From a checkpoint of a small contrastive image-text model: encoder activation relu, text encoder norm layernorm.
Rows from block 4 of the text encoder of a small contrastive image-text model, named by matrix and row number. Rows with one number belong to one neuron. Each number is 200 + 20 x the weight over its row's rms, rounded and kept within 0 to 999. All counts start at 0. After the name is the row's rms in percent of the matrix's.
After each neuron's rows are labels from the 100 texts, of 14848, where the neuron reaches its highest value: "tokens" is the input token at the peak. Only what is clearly more common there than usual is listed. The data: rendered made-up planets.
# fc1: MLP up (text_encoder.blocks.4.mlp.fc1.weight, 1024x256), inputs 0-85
# fc2: MLP down (text_encoder.blocks.4.mlp.fc2.weight, 256x1024, transposed), outputs 0-85

fc1.520,064,194,192,181,196,200,229,233,187,179,170,211,202,186,190,185,194,177,181,239,178,198,197,175,209,199,171,222,212,198,212,196,223,210,258,210,179,173,182,178,214,226,179,201,155,199,236,200,201,179,178,209,231,192,206,187,198,183,208,206,206,182,208,211,178,212,195,203,174,171,181,202,245,193,195,178,177,232,186,216,195,174,176,202,216,205,232
fc2.520,072,201,194,226,195,183,185,221,232,227,211,196,239,169,208,229,225,191,198,186,228,180,220,211,217,163,241,193,186,204,196,215,172,184,191,210,212,212,204,227,178,220,203,205,191,204,224,224,196,209,152,201,136,186,182,223,180,207,209,188,226,217,192,156,209,221,200,191,198,202,204,200,135,221,207,228,213,162,185,205,202,204,207,180,203,185,184
tokens: "<end>"

fc1.204,096,170,214,186,196,176,188,205,202,204,218,235,207,222,218,178,209,211,181,210,262,196,197,165,228,200,214,184,192,200,178,216,223,203,210,219,180,212,190,190,200,227,232,222,224,219,201,221,210,201,159,232,214,187,204,175,200,199,224,177,195,192,244,181,197,183,210,207,192,177,210,234,185,188,181,166,207,257,197,189,200,197,226,177,208,202,188
fc2.204,072,204,200,214,220,180,219,229,203,235,244,206,223,207,182,229,216,199,210,182,182,194,197,202,181,178,199,178,212,179,211,230,179,167,179,211,213,215,183,205,203,222,200,211,199,226,201,176,192,179,239,166,237,210,232,193,228,180,186,195,208,230,174,189,227,204,198,219,211,214,193,202,204,229,234,231,182,179,205,144,179,188,197,210,163,186,222
tokens: "moon"

fc1.758,046,208,170,197,193,197,198,219,231,197,177,215,232,190,196,177,211,186,228,204,150,209,207,209,218,193,193,209,214,192,151,200,175,209,192,205,190,190,209,250,204,187,184,205,149,191,201,184,179,215,210,167,164,232,206,210,196,188,206,203,198,166,234,188,211,196,167,210,192,173,190,194,204,221,198,183,183,185,179,174,158,202,211,192,233,203,179
fc2.758,044,210,205,187,254,197,164,171,161,223,213,181,193,225,232,205,182,195,173,178,173,195,190,210,187,207,193,185,198,176,202,173,210,184,210,204,217,193,182,158,204,173,183,155,214,183,237,217,215,216,203,215,198,169,189,200,212,196,195,187,174,209,170,230,226,193,254,182,214,214,203,210,214,185,241,202,181,194,227,201,224,213,223,191,209,169,216
tokens: ","

fc1.175,094,233,220,209,171,161,211,186,224,220,191,190,183,213,194,174,189,206,195,207,187,197,183,174,187,190,220,190,206,220,199,208,195,202,187,191,175,205,179,184,210,221,179,202,191,201,181,227,208,193,185,153,205,156,213,229,209,182,202,178,226,199,181,178,220,198,182,225,193,220,156,232,209,226,184,195,188,220,233,207,211,209,216,225,202,176,228
fc2.175,084,185,196,187,186,179,188,181,201,183,199,212,194,170,196,231,188,197,170,200,235,217,186,213,202,169,173,222,204,188,159,198,212,180,219,235,200,205,225,201,186,202,203,199,200,192,231,184,189,202,226,223,184,214,205,193,211,232,195,217,160,172,213,223,181,238,204,203,190,186,179,180,211,169,209,194,198,208,181,188,189,184,206,165,169,190,180
tokens: "three"

fc1.559,113,173,202,166,196,197,223,181,231,199,213,232,181,209,219,184,200,239,198,197,200,216,215,166,203,205,197,217,212,155,234,190,190,214,191,192,191,211,212,183,175,218,194,196,213,210,197,176,216,184,198,185,212,202,203,181,212,187,187,211,171,201,179,200,213,194,180,263,196,212,230,191,204,207,236,206,206,223,211,169,174,235,192,209,188,215,235
fc2.559,097,214,176,192,190,218,221,203,209,184,198,186,199,223,236,191,179,230,179,165,179,192,200,169,179,210,181,187,169,221,236,211,177,196,197,188,243,201,216,221,213,183,209,199,164,170,205,187,233,209,203,192,204,197,201,201,183,231,217,218,172,196,187,211,174,193,220,175,205,208,203,242,215,193,210,171,197,205,184,220,194,192,182,174,175,205,183
tokens: ","

fc1.173,051,216,202,202,208,183,224,193,164,190,191,243,209,218,185,201,208,202,186,203,191,197,234,185,185,184,176,216,175,214,211,201,189,219,234,230,199,182,176,185,182,185,183,198,223,190,203,204,221,161,204,179,192,204,215,192,204,185,187,215,234,171,189,199,204,215,190,191,199,177,197,190,226,206,215,179,179,216,212,199,187,172,195,205,184,180,202
fc2.173,047,187,188,179,232,225,194,215,201,217,200,185,169,160,199,223,196,241,184,211,188,211,166,182,210,183,204,206,177,183,229,175,203,204,193,198,177,210,229,203,207,242,190,205,192,190,194,208,223,242,180,226,205,187,216,191,194,198,215,242,195,197,192,168,227,209,179,211,183,198,201,193,214,197,201,251,196,201,194,219,221,220,210,201,221,200,180
tokens: "<end>"

fc1.214,096,211,191,183,162,205,188,182,212,192,184,209,207,212,202,189,200,212,221,180,227,178,246,184,217,205,202,225,193,208,196,204,186,185,192,216,202,208,211,229,194,191,213,227,202,196,196,186,190,155,180,201,196,214,194,185,198,193,212,228,211,220,219,236,193,201,204,182,193,219,201,207,155,223,153,193,193,238,211,156,186,203,165,185,198,223,166
fc2.214,091,206,193,214,185,225,201,202,200,178,189,171,208,199,173,199,199,224,206,208,168,219,171,197,201,233,195,187,203,233,171,214,226,204,203,203,177,176,198,149,224,173,180,191,191,215,188,198,199,197,205,181,221,198,177,195,183,201,215,206,180,187,187,178,199,210,185,252,181,175,202,179,189,201,249,188,207,179,196,198,212,178,220,232,200,171,196
tokens: "moons"

fc1.45,076,188,219,208,191,183,228,231,173,206,181,202,201,197,198,186,188,203,181,235,220,207,181,187,160,208,185,228,229,198,159,252,208,192,218,197,230,191,188,175,200,218,226,214,223,198,211,205,212,199,152,203,224,187,169,198,206,219,229,169,219,178,216,201,217,198,188,192,165,184,173,216,189,196,182,161,204,185,169,193,206,184,217,191,205,173,223
fc2.45,045,235,165,215,218,216,180,200,199,190,174,198,203,188,163,217,220,188,151,208,198,203,190,227,224,178,173,183,216,229,230,194,170,221,209,245,172,202,229,188,194,197,177,232,180,187,154,194,205,153,206,230,182,209,223,210,197,216,196,188,187,173,192,187,179,208,185,181,198,192,218,173,211,211,237,244,195,181,236,216,210,178,179,177,189,211,177
tokens: "moon"

fc1.532,045,231,198,202,200,189,212,214,186,202,195,219,208,188,185,222,192,190,182,176,157,189,201,192,196,222,180,196,208,214,202,247,247,213,208,196,195,219,188,195,196,215,188,220,212,211,194,168,201,220,162,194,211,199,160,221,225,222,213,206,196,203,160,183,183,176,194,196,209,196,189,202,211,187,189,248,227,199,207,214,196,191,243,207,199,188,218
fc2.532,049,186,173,218,202,228,174,221,196,180,189,195,196,210,179,225,204,201,190,213,223,209,205,218,213,196,231,180,201,189,201,198,139,208,201,208,213,182,197,201,232,187,204,237,188,196,204,218,212,177,213,197,187,189,185,235,198,182,212,238,236,224,225,232,212,241,183,242,199,211,220,198,204,187,209,213,199,194,205,210,143,233,177,186,189,188,197
tokens: "<end>"

fc1.184,090,215,201,209,219,194,214,171,168,202,208,191,184,183,173,215,205,215,175,217,205,238,159,209,212,213,185,213,218,154,210,182,156,192,208,224,218,193,213,202,195,191,217,175,221,216,224,192,163,189,240,185,216,220,230,201,190,178,177,199,226,188,187,220,237,235,158,194,172,204,165,198,228,174,219,207,210,204,232,159,191,198,214,211,218,192,216
fc2.184,089,183,240,191,174,223,182,211,205,214,167,212,206,228,208,183,195,208,232,198,202,173,218,192,212,223,209,197,169,233,186,200,251,186,217,176,201,176,181,228,205,194,210,226,193,208,193,216,210,209,179,214,186,198,193,223,192,186,191,208,189,214,223,180,186,185,237,192,251,211,214,210,201,195,171,209,173,212,198,229,210,182,187,207,182,166,170
tokens: "three"

fc1.345,134,222,197,152,214,222,191,218,208,203,202,213,201,220,205,168,223,213,215,194,210,219,200,226,200,192,213,196,188,149,178,177,185,214,193,198,185,232,207,209,180,225,224,196,217,211,186,201,166,188,205,192,203,207,203,167,242,192,222,201,182,186,222,199,205,196,197,196,224,183,259,213,192,172,221,188,196,240,198,175,172,224,202,222,185,250,213
fc2.345,065,172,198,182,152,188,258,226,215,179,224,230,198,241,198,185,187,184,223,182,154,156,209,164,243,208,186,205,210,182,173,194,241,191,205,154,207,203,205,217,202,218,200,190,187,173,181,162,213,210,178,189,181,230,192,222,179,197,207,200,194,210,208,224,187,218,197,244,194,188,187,184,174,219,177,202,230,191,195,176,193,216,174,163,189,194,187
tokens: "moon"

fc1.600,096,192,206,178,191,207,220,225,216,149,208,239,233,192,166,183,209,215,182,235,217,180,195,200,201,194,185,208,223,208,199,200,167,200,201,192,178,201,228,182,227,190,226,240,179,200,192,186,207,198,195,173,231,186,193,179,197,196,219,187,201,181,200,179,185,216,214,223,146,202,186,197,211,192,172,166,175,199,229,149,184,218,202,200,196,157,208
fc2.600,060,186,172,232,205,193,222,175,192,233,194,191,191,184,179,202,209,225,187,197,234,207,183,182,187,196,216,206,162,192,178,201,195,211,215,232,192,210,190,172,193,196,161,193,229,225,205,185,209,164,190,190,185,240,213,202,208,210,173,189,207,242,205,213,210,186,215,187,205,202,200,239,208,221,210,189,184,237,184,215,214,166,200,207,224,194,215
tokens: "moon"

fc1.528,105,200,186,200,200,226,231,195,181,203,192,196,171,201,193,172,190,216,192,175,166,222,179,174,196,210,177,174,198,187,186,231,211,190,203,196,213,187,188,176,211,203,210,188,223,181,226,213,234,178,233,150,247,210,237,209,166,180,207,233,201,199,160,192,216,201,191,198,194,197,189,214,215,229,225,190,220,237,188,204,179,168,204,199,210,188,214
fc2.528,111,215,213,187,186,194,232,238,234,209,211,201,172,187,237,201,215,167,231,177,223,173,215,214,193,169,209,187,196,211,215,173,204,211,205,177,201,229,196,202,194,205,197,189,157,223,247,176,185,184,171,202,151,204,193,180,212,207,166,200,183,207,181,213,213,211,174,232,196,222,214,171,169,173,211,205,229,174,194,190,175,243,198,180,183,206,192
tokens: "moons"

fc1.401,105,218,190,194,191,189,173,184,193,220,200,230,209,200,173,213,185,212,195,233,203,226,196,186,189,175,184,234,191,171,210,217,195,213,228,211,196,185,203,194,237,176,182,229,179,189,170,178,196,181,196,217,173,160,198,182,200,204,186,178,220,208,203,198,221,210,203,197,225,221,170,183,247,231,213,189,185,149,212,172,181,250,231,194,217,170,225
fc2.401,065,166,226,224,195,174,202,184,188,216,212,176,219,204,189,198,234,206,198,240,211,211,125,201,205,215,173,183,233,226,208,166,175,219,213,228,173,207,196,204,164,228,165,211,231,180,194,208,223,181,210,207,206,222,197,219,161,196,229,225,207,186,226,188,196,163,245,167,164,199,176,229,178,187,192,212,192,202,208,196,208,211,217,203,172,226,223
tokens: "three"

fc1.649,108,204,218,195,174,174,182,166,196,192,186,221,166,179,222,172,216,228,221,220,212,205,236,170,189,203,239,227,193,215,188,201,187,216,196,208,213,163,236,189,169,191,217,235,209,188,179,189,203,192,169,212,208,185,203,200,207,183,206,197,176,151,192,192,179,192,191,183,187,206,171,195,195,207,165,157,205,228,212,175,191,196,191,223,188,211,230
fc2.649,105,200,187,200,186,211,214,195,188,205,200,174,206,218,162,195,226,230,194,189,152,198,178,175,184,234,177,207,214,225,179,211,232,180,211,232,160,211,196,156,235,187,200,166,214,218,182,193,192,153,186,192,226,208,211,169,165,230,217,214,225,218,196,195,227,208,179,250,202,186,185,209,169,183,233,200,204,182,207,232,197,185,197,219,211,171,172
tokens: "<end>"

fc1.588,059,230,185,198,197,246,190,199,226,182,185,241,201,220,183,214,204,202,209,230,218,179,203,183,172,198,190,180,196,192,227,215,181,199,179,215,212,203,190,196,200,180,211,228,184,214,193,180,209,212,178,187,188,180,215,200,228,223,199,206,195,190,179,192,170,180,189,201,178,220,204,208,192,197,190,166,208,163,226,194,204,199,172,195,187,182,178
fc2.588,063,215,206,178,202,180,206,201,201,195,220,167,184,140,175,190,205,199,194,166,176,213,186,196,219,194,216,235,219,202,179,195,187,176,197,203,196,182,207,184,206,175,176,176,187,197,201,229,201,207,202,219,211,184,184,209,176,182,197,216,219,220,223,201,239,240,219,222,211,167,210,188,195,190,244,215,212,168,230,201,206,167,187,230,179,208,194
tokens: "rings"

fc1.86,086,190,184,193,208,199,207,191,222,206,227,206,178,223,165,169,169,203,185,227,214,207,168,200,188,185,214,211,196,167,199,189,190,201,204,193,187,215,217,171,222,206,206,202,204,189,215,184,200,219,180,187,220,194,174,201,188,237,230,192,201,183,165,206,223,219,160,219,161,219,204,203,189,181,210,192,206,180,180,181,218,226,220,177,201,207,252
fc2.86,089,240,176,174,222,195,215,204,191,183,198,189,226,198,229,189,231,175,192,181,172,201,216,185,191,208,179,214,227,230,184,184,209,222,243,223,209,212,178,214,193,206,202,202,157,222,187,189,211,183,220,203,159,177,176,190,212,172,179,191,187,190,209,218,154,199,223,175,195,199,223,205,207,213,223,185,209,227,204,221,176,192,190,200,198,230,184
tokens: "two"

fc1.360,056,219,165,213,185,166,191,197,172,196,196,232,208,145,179,214,173,194,164,167,210,203,240,183,198,191,208,186,208,193,193,220,238,192,215,247,204,181,193,206,197,213,188,200,200,212,202,204,193,199,181,197,166,202,194,201,192,215,231,200,246,165,206,223,225,196,201,167,197,209,170,210,189,183,165,221,193,180,198,196,183,201,195,194,208,177,208
fc2.360,047,229,161,203,212,214,187,196,180,207,187,204,161,216,194,220,207,195,186,212,191,223,217,221,216,208,199,203,223,205,140,218,189,216,178,188,213,216,180,165,218,195,184,213,176,201,216,231,212,215,217,192,204,204,212,205,189,170,229,218,202,234,196,196,213,246,177,219,177,217,222,224,234,231,223,209,208,172,207,219,214,198,194,182,180,204,172
tokens: "rings"

fc1.754,133,201,200,201,195,219,185,208,242,172,191,203,188,230,212,226,210,171,217,144,162,172,209,206,215,215,200,202,194,189,202,189,211,204,199,166,243,194,213,219,168,210,199,135,199,210,191,228,237,182,216,165,181,173,219,175,160,191,191,236,190,183,201,205,200,186,205,191,199,198,216,206,218,178,216,209,211,207,200,232,186,206,200,224,239,203,197
fc2.754,161,192,183,191,189,165,200,172,200,175,209,214,158,169,192,207,207,194,192,215,205,176,212,187,203,228,229,213,208,213,208,226,199,202,185,204,222,212,228,188,166,215,207,213,214,238,203,202,224,170,205,172,157,148,198,213,174,209,220,160,190,207,186,184,226,205,193,184,155,214,172,202,206,223,186,196,180,188,216,178,228,200,240,207,205,155,233
tokens: "<end>"

fc1.610,054,201,223,188,230,206,207,193,240,181,212,221,203,181,208,177,220,201,182,222,220,210,210,192,206,191,180,197,183,192,198,228,206,200,231,209,201,183,205,216,203,171,207,184,196,211,200,202,188,173,182,198,206,182,211,172,234,196,208,181,214,169,205,207,193,155,237,167,215,203,216,202,206,192,168,202,190,221,213,202,210,213,226,193,176,187,214
fc2.610,057,193,202,225,224,203,188,218,226,225,213,188,205,219,196,185,176,196,192,183,213,182,160,203,194,191,209,210,184,163,190,200,210,162,188,201,213,192,208,212,210,197,203,179,207,181,239,220,190,216,161,203,205,225,177,226,186,196,187,216,213,197,183,204,214,216,215,211,191,206,192,208,200,192,211,185,208,188,180,253,208,206,205,216,232,204,178
tokens: "three"

fc1.108,050,214,213,192,193,178,169,200,213,211,202,210,200,163,196,209,192,221,205,184,202,214,188,173,154,206,191,199,164,200,260,215,162,209,176,147,216,187,193,181,198,221,186,227,195,185,219,211,191,195,220,194,201,169,170,196,192,187,188,229,206,167,199,158,173,215,226,200,178,166,195,184,235,229,226,182,188,196,199,202,182,236,215,211,188,202,195
fc2.108,049,196,178,149,180,248,226,225,226,201,202,189,179,221,208,205,230,218,165,197,182,185,201,195,184,165,183,186,238,203,190,177,205,218,216,261,180,193,182,211,208,217,221,159,188,163,202,209,220,205,160,182,203,205,204,204,206,223,221,220,196,194,207,217,185,172,201,199,187,217,224,205,218,212,194,204,184,194,206,210,215,188,190,201,200,214,212
tokens: ","

fc1.125,116,209,212,215,167,210,194,208,185,194,212,212,184,175,152,234,207,207,171,196,218,241,174,220,197,205,164,185,187,198,214,169,234,192,182,216,219,210,202,226,198,206,186,194,210,195,176,178,203,215,193,238,204,214,188,192,230,233,162,215,218,184,189,196,185,248,218,241,212,201,218,149,179,180,260,165,195,176,181,182,242,245,214,205,181,199,215
fc2.125,132,174,237,199,205,178,225,176,191,184,209,222,216,191,182,213,191,179,189,182,204,188,211,208,236,181,179,207,190,176,207,195,194,184,188,228,204,178,200,204,194,203,194,198,207,217,212,200,198,191,199,220,242,213,226,218,222,206,202,191,213,217,224,209,203,195,195,207,187,177,210,173,193,208,201,207,181,240,169,220,200,179,180,210,246,186,177
tokens: "rings"

fc1.256,135,175,219,185,189,208,214,214,194,188,194,194,210,167,163,220,190,176,176,234,211,178,194,207,219,176,170,224,232,202,171,236,207,180,189,213,185,202,210,185,186,202,208,212,210,232,204,181,183,208,192,167,201,157,170,221,165,179,225,219,217,233,210,189,239,207,194,190,210,234,163,200,177,197,188,209,195,196,212,227,204,180,212,218,204,182,171
fc2.256,168,243,203,197,186,180,164,195,222,196,194,216,222,187,204,202,201,191,228,186,210,213,237,223,216,193,170,157,190,196,225,189,211,234,204,198,206,180,203,242,204,222,206,191,177,166,181,194,178,219,183,197,188,227,218,198,198,165,192,218,218,183,230,209,186,190,215,187,216,181,200,199,218,193,192,186,189,212,213,163,199,208,199,218,167,245,203
tokens: "three"

fc1.10,062,220,195,227,205,222,186,211,213,187,193,179,167,157,226,231,204,182,211,131,167,186,180,201,168,201,182,222,189,215,175,216,209,196,176,198,188,184,187,163,204,191,175,200,163,191,218,227,212,225,243,196,194,200,197,206,143,206,208,246,208,208,181,202,210,178,201,197,180,159,201,213,244,202,177,201,190,180,214,229,193,195,208,214,183,209,215
fc2.10,044,205,192,162,251,201,185,216,189,175,197,154,208,231,165,199,181,208,162,201,207,208,218,205,188,225,199,194,179,202,197,184,207,199,218,225,198,194,228,192,213,214,202,208,187,196,211,224,179,212,207,191,226,171,216,239,224,212,242,233,226,186,184,209,196,214,185,188,187,186,191,175,234,187,216,188,186,169,183,197,207,231,218,180,194,180,210
tokens: ","

fc1.390,058,207,198,214,200,183,164,227,210,210,179,213,223,201,206,177,200,198,228,224,216,201,221,220,192,216,199,192,207,243,223,194,219,233,202,210,219,182,184,179,205,213,212,216,188,197,235,194,200,200,231,197,210,219,181,203,150,171,184,204,166,176,187,187,203,214,210,236,214,168,183,180,212,177,233,205,210,199,205,238,181,198,211,229,202,219,168
fc2.390,069,187,239,223,183,195,247,231,168,168,230,219,206,182,190,215,227,192,179,247,231,180,178,185,193,155,202,215,195,186,182,232,212,200,190,243,196,205,212,214,150,182,225,173,184,149,199,189,212,209,188,173,217,219,187,173,165,193,180,177,211,178,199,206,175,212,201,200,200,212,226,202,169,191,195,189,217,202,190,175,214,188,203,157,201,175,212
tokens: "<end>"

fc1.752,121,210,231,199,206,188,187,220,211,203,191,224,222,218,213,154,229,192,197,193,242,203,209,213,187,197,195,192,218,204,179,197,178,191,205,166,214,191,189,195,199,239,223,184,169,204,172,185,214,169,165,210,271,182,194,216,229,176,204,179,183,223,230,183,211,202,241,189,209,222,213,221,166,224,179,160,211,228,187,206,212,189,199,202,195,208,217
fc2.752,093,193,201,198,217,206,195,212,195,186,220,193,185,190,197,239,157,189,189,223,163,209,167,238,208,190,166,186,180,162,177,195,208,228,228,190,186,209,167,235,231,240,222,200,200,190,222,189,209,238,230,158,169,168,216,182,204,203,211,214,195,174,181,183,196,195,198,193,227,205,198,214,214,194,213,245,190,175,196,198,184,211,219,195,195,221,183
tokens: "moon"

fc1.723,079,174,187,147,193,164,243,245,191,197,215,173,220,213,216,144,194,233,196,215,178,200,172,203,211,165,201,191,209,191,190,190,176,200,195,226,189,216,219,234,205,202,218,143,199,211,204,173,201,185,186,173,203,177,183,190,207,207,212,213,171,165,209,219,200,216,178,227,181,196,233,175,197,205,261,209,219,199,199,208,186,197,193,215,244,228,201
fc2.723,084,223,201,202,206,244,154,213,215,199,196,209,188,211,257,200,193,176,226,159,181,186,217,182,217,169,223,204,189,188,211,187,207,203,199,174,219,185,204,203,197,199,197,231,156,182,222,210,214,208,197,222,154,198,190,208,203,219,222,186,183,212,200,181,177,182,199,168,206,184,197,226,222,228,196,192,223,184,198,187,223,186,175,174,172,204,170
tokens: ","

fc1.358,050,174,247,213,166,174,208,190,218,224,138,214,162,217,174,174,232,214,230,218,242,172,235,199,174,201,212,215,191,194,205,243,173,184,229,206,198,202,240,199,220,201,234,207,204,204,182,167,206,192,182,186,217,161,167,187,210,211,222,181,180,185,206,186,178,207,181,188,187,199,202,192,199,206,189,202,199,218,189,194,197,221,215,196,191,168,194
fc2.358,057,227,165,215,211,221,194,200,197,213,231,177,166,202,202,239,195,194,199,182,219,210,209,196,213,229,197,207,199,187,209,186,228,199,200,226,225,192,206,219,197,209,207,143,241,176,223,214,192,214,203,194,205,223,215,244,193,191,177,199,176,205,193,217,218,209,174,230,208,178,168,201,206,156,205,230,225,218,179,231,203,185,209,176,195,185,188
tokens: "two"

fc1.248,057,230,196,197,197,192,191,213,188,191,158,203,224,167,192,202,240,200,162,217,179,208,155,212,171,213,180,229,212,230,176,200,168,212,195,209,195,219,206,167,224,177,213,202,197,204,200,195,239,196,208,243,187,175,204,171,182,202,228,202,191,194,193,181,161,177,199,193,181,178,195,212,160,200,203,183,196,195,199,198,197,185,200,222,208,247,196
fc2.248,063,191,201,179,202,192,211,203,213,215,212,190,191,239,234,173,186,221,210,159,208,187,201,202,194,181,263,165,191,202,201,187,232,195,169,177,219,211,191,214,218,230,199,199,196,227,193,203,155,210,193,205,217,196,188,240,204,186,165,209,196,184,244,217,208,203,178,240,177,192,199,209,197,207,202,202,227,194,209,186,210,219,155,216,227,212,188
tokens: ","

fc1.160,058,247,209,225,217,203,171,206,160,217,202,193,195,179,208,221,199,180,216,161,175,186,194,174,176,211,142,211,202,190,186,150,206,218,187,192,186,214,195,191,188,214,187,186,178,185,214,205,205,206,249,205,168,198,197,219,190,199,209,237,213,191,206,211,226,169,192,187,199,171,191,194,261,199,223,206,200,176,221,214,194,173,206,171,176,207,173
fc2.160,051,185,196,208,204,214,221,202,203,188,216,202,181,188,182,208,210,203,191,248,174,249,160,227,175,177,214,182,236,216,221,213,193,187,179,213,198,172,222,194,236,180,190,190,203,242,217,207,190,214,207,174,199,167,225,194,182,214,222,221,205,210,213,180,222,235,176,195,179,249,195,206,177,192,203,182,206,194,189,217,261,205,180,216,189,177,238
tokens: ","

fc1.602,108,188,182,200,208,195,215,169,190,159,179,186,203,189,177,204,195,194,185,189,163,214,195,178,206,216,157,197,230,215,172,227,191,202,237,233,205,165,205,159,215,160,206,203,205,199,192,178,219,173,222,172,225,184,224,197,191,204,226,206,206,225,161,217,225,194,236,176,195,171,170,229,229,209,201,177,172,203,190,220,172,181,196,213,208,165,201
fc2.602,113,214,214,189,187,213,198,245,239,217,207,214,200,191,234,183,194,173,247,199,228,157,219,205,201,177,219,181,199,191,206,185,227,222,187,162,200,217,187,218,196,221,210,211,192,207,235,209,186,212,189,197,151,222,188,192,181,197,203,197,208,170,200,189,200,212,175,199,199,193,228,157,166,194,187,211,229,184,221,175,214,203,198,181,211,208,177
tokens: "moon"

fc1.759,080,189,190,172,218,206,184,185,151,186,197,237,227,209,161,218,214,217,159,231,209,212,220,214,172,215,205,208,201,182,179,212,202,223,230,214,163,164,189,177,197,189,171,224,192,197,166,188,196,164,216,208,199,190,217,179,197,187,181,193,235,208,211,218,215,203,228,186,202,212,187,211,236,222,192,197,189,176,203,184,179,224,216,217,217,171,233
fc2.759,058,227,211,235,204,189,199,204,218,205,213,185,212,182,214,213,183,205,206,222,211,192,172,197,216,157,194,219,187,196,236,229,185,204,203,184,216,212,191,201,201,225,205,191,190,166,220,208,218,216,159,234,181,188,189,222,198,223,246,163,223,221,205,151,207,184,221,183,199,199,201,197,207,213,202,194,219,149,192,187,226,208,224,169,196,183,166
tokens: "three"

fc1.394,097,222,189,193,226,230,194,246,175,227,199,218,216,202,249,208,211,196,188,179,197,224,218,207,195,241,208,195,219,217,227,145,213,181,178,219,231,167,200,188,214,221,160,194,191,185,194,188,198,230,182,215,193,213,198,213,186,225,183,207,164,216,223,193,173,209,229,243,208,214,183,178,184,186,208,212,215,196,211,217,218,198,195,169,194,213,178
fc2.394,134,202,206,256,236,194,183,208,175,244,217,204,210,152,140,205,204,184,215,179,233,187,202,229,189,205,210,184,205,217,241,174,146,182,197,192,189,213,196,216,194,191,183,194,206,205,242,200,199,224,209,224,208,182,197,205,220,212,184,192,181,181,199,191,252,203,161,216,165,171,238,184,180,199,226,190,207,196,189,165,207,214,217,191,205,179,202
tokens: "moon"

fc1.613,112,184,215,174,183,163,195,174,217,196,204,211,215,179,220,168,202,240,198,238,235,221,203,195,217,175,215,226,196,174,217,235,196,216,180,187,201,215,195,220,189,217,227,240,177,191,181,190,216,199,185,180,171,185,181,177,227,207,185,168,197,182,207,195,169,184,232,175,209,215,199,202,221,199,164,198,190,200,219,173,195,221,211,175,206,204,219
fc2.613,115,193,192,209,251,201,193,223,220,212,227,167,197,222,199,210,154,192,185,218,153,172,171,248,218,235,219,185,195,182,177,200,214,173,191,203,196,198,210,218,208,205,218,163,194,206,234,219,180,201,208,197,225,212,209,222,173,184,213,214,221,215,188,217,230,189,185,222,202,202,187,200,187,161,233,223,227,190,185,281,212,204,208,214,220,232,184
tokens: "<end>"

fc1.437,159,210,210,158,193,229,246,225,206,196,209,190,206,217,203,190,223,185,208,202,209,176,184,205,217,175,209,180,201,190,207,188,201,208,195,187,186,209,207,192,188,211,203,166,238,197,203,176,219,252,204,163,183,213,157,198,182,190,198,214,176,179,178,208,216,209,180,172,218,192,238,199,192,149,200,221,211,208,197,203,183,196,170,205,205,183,203
fc2.437,136,222,185,212,217,178,166,186,191,230,194,206,217,217,205,179,197,215,219,215,199,189,230,186,220,200,230,196,231,217,228,217,184,218,230,208,207,186,181,210,228,207,191,240,177,179,213,226,168,215,180,218,222,177,221,211,194,230,181,198,209,215,226,150,189,173,225,196,190,216,169,239,224,227,193,191,185,177,218,172,188,222,188,189,198,210,193
tokens: "moons"

fc1.568,233,183,226,227,215,239,180,197,212,218,236,187,212,233,218,224,207,182,200,216,191,185,178,211,209,207,164,205,177,215,234,204,178,180,213,198,186,178,214,220,242,161,170,194,192,192,205,205,196,185,197,232,185,205,211,192,198,210,184,204,223,229,236,201,189,187,233,214,214,203,217,236,211,206,196,198,207,171,199,235,188,219,185,186,216,216,175
fc2.568,266,211,190,174,193,173,248,185,206,188,176,204,210,182,208,200,169,202,204,153,212,210,221,200,204,181,218,180,227,178,178,213,227,193,211,194,207,218,177,205,171,225,228,200,228,188,195,185,193,223,230,139,212,213,183,237,219,179,194,219,209,188,168,247,211,202,178,160,201,179,185,177,183,195,193,205,185,232,206,186,195,192,198,211,191,185,215
tokens: "two"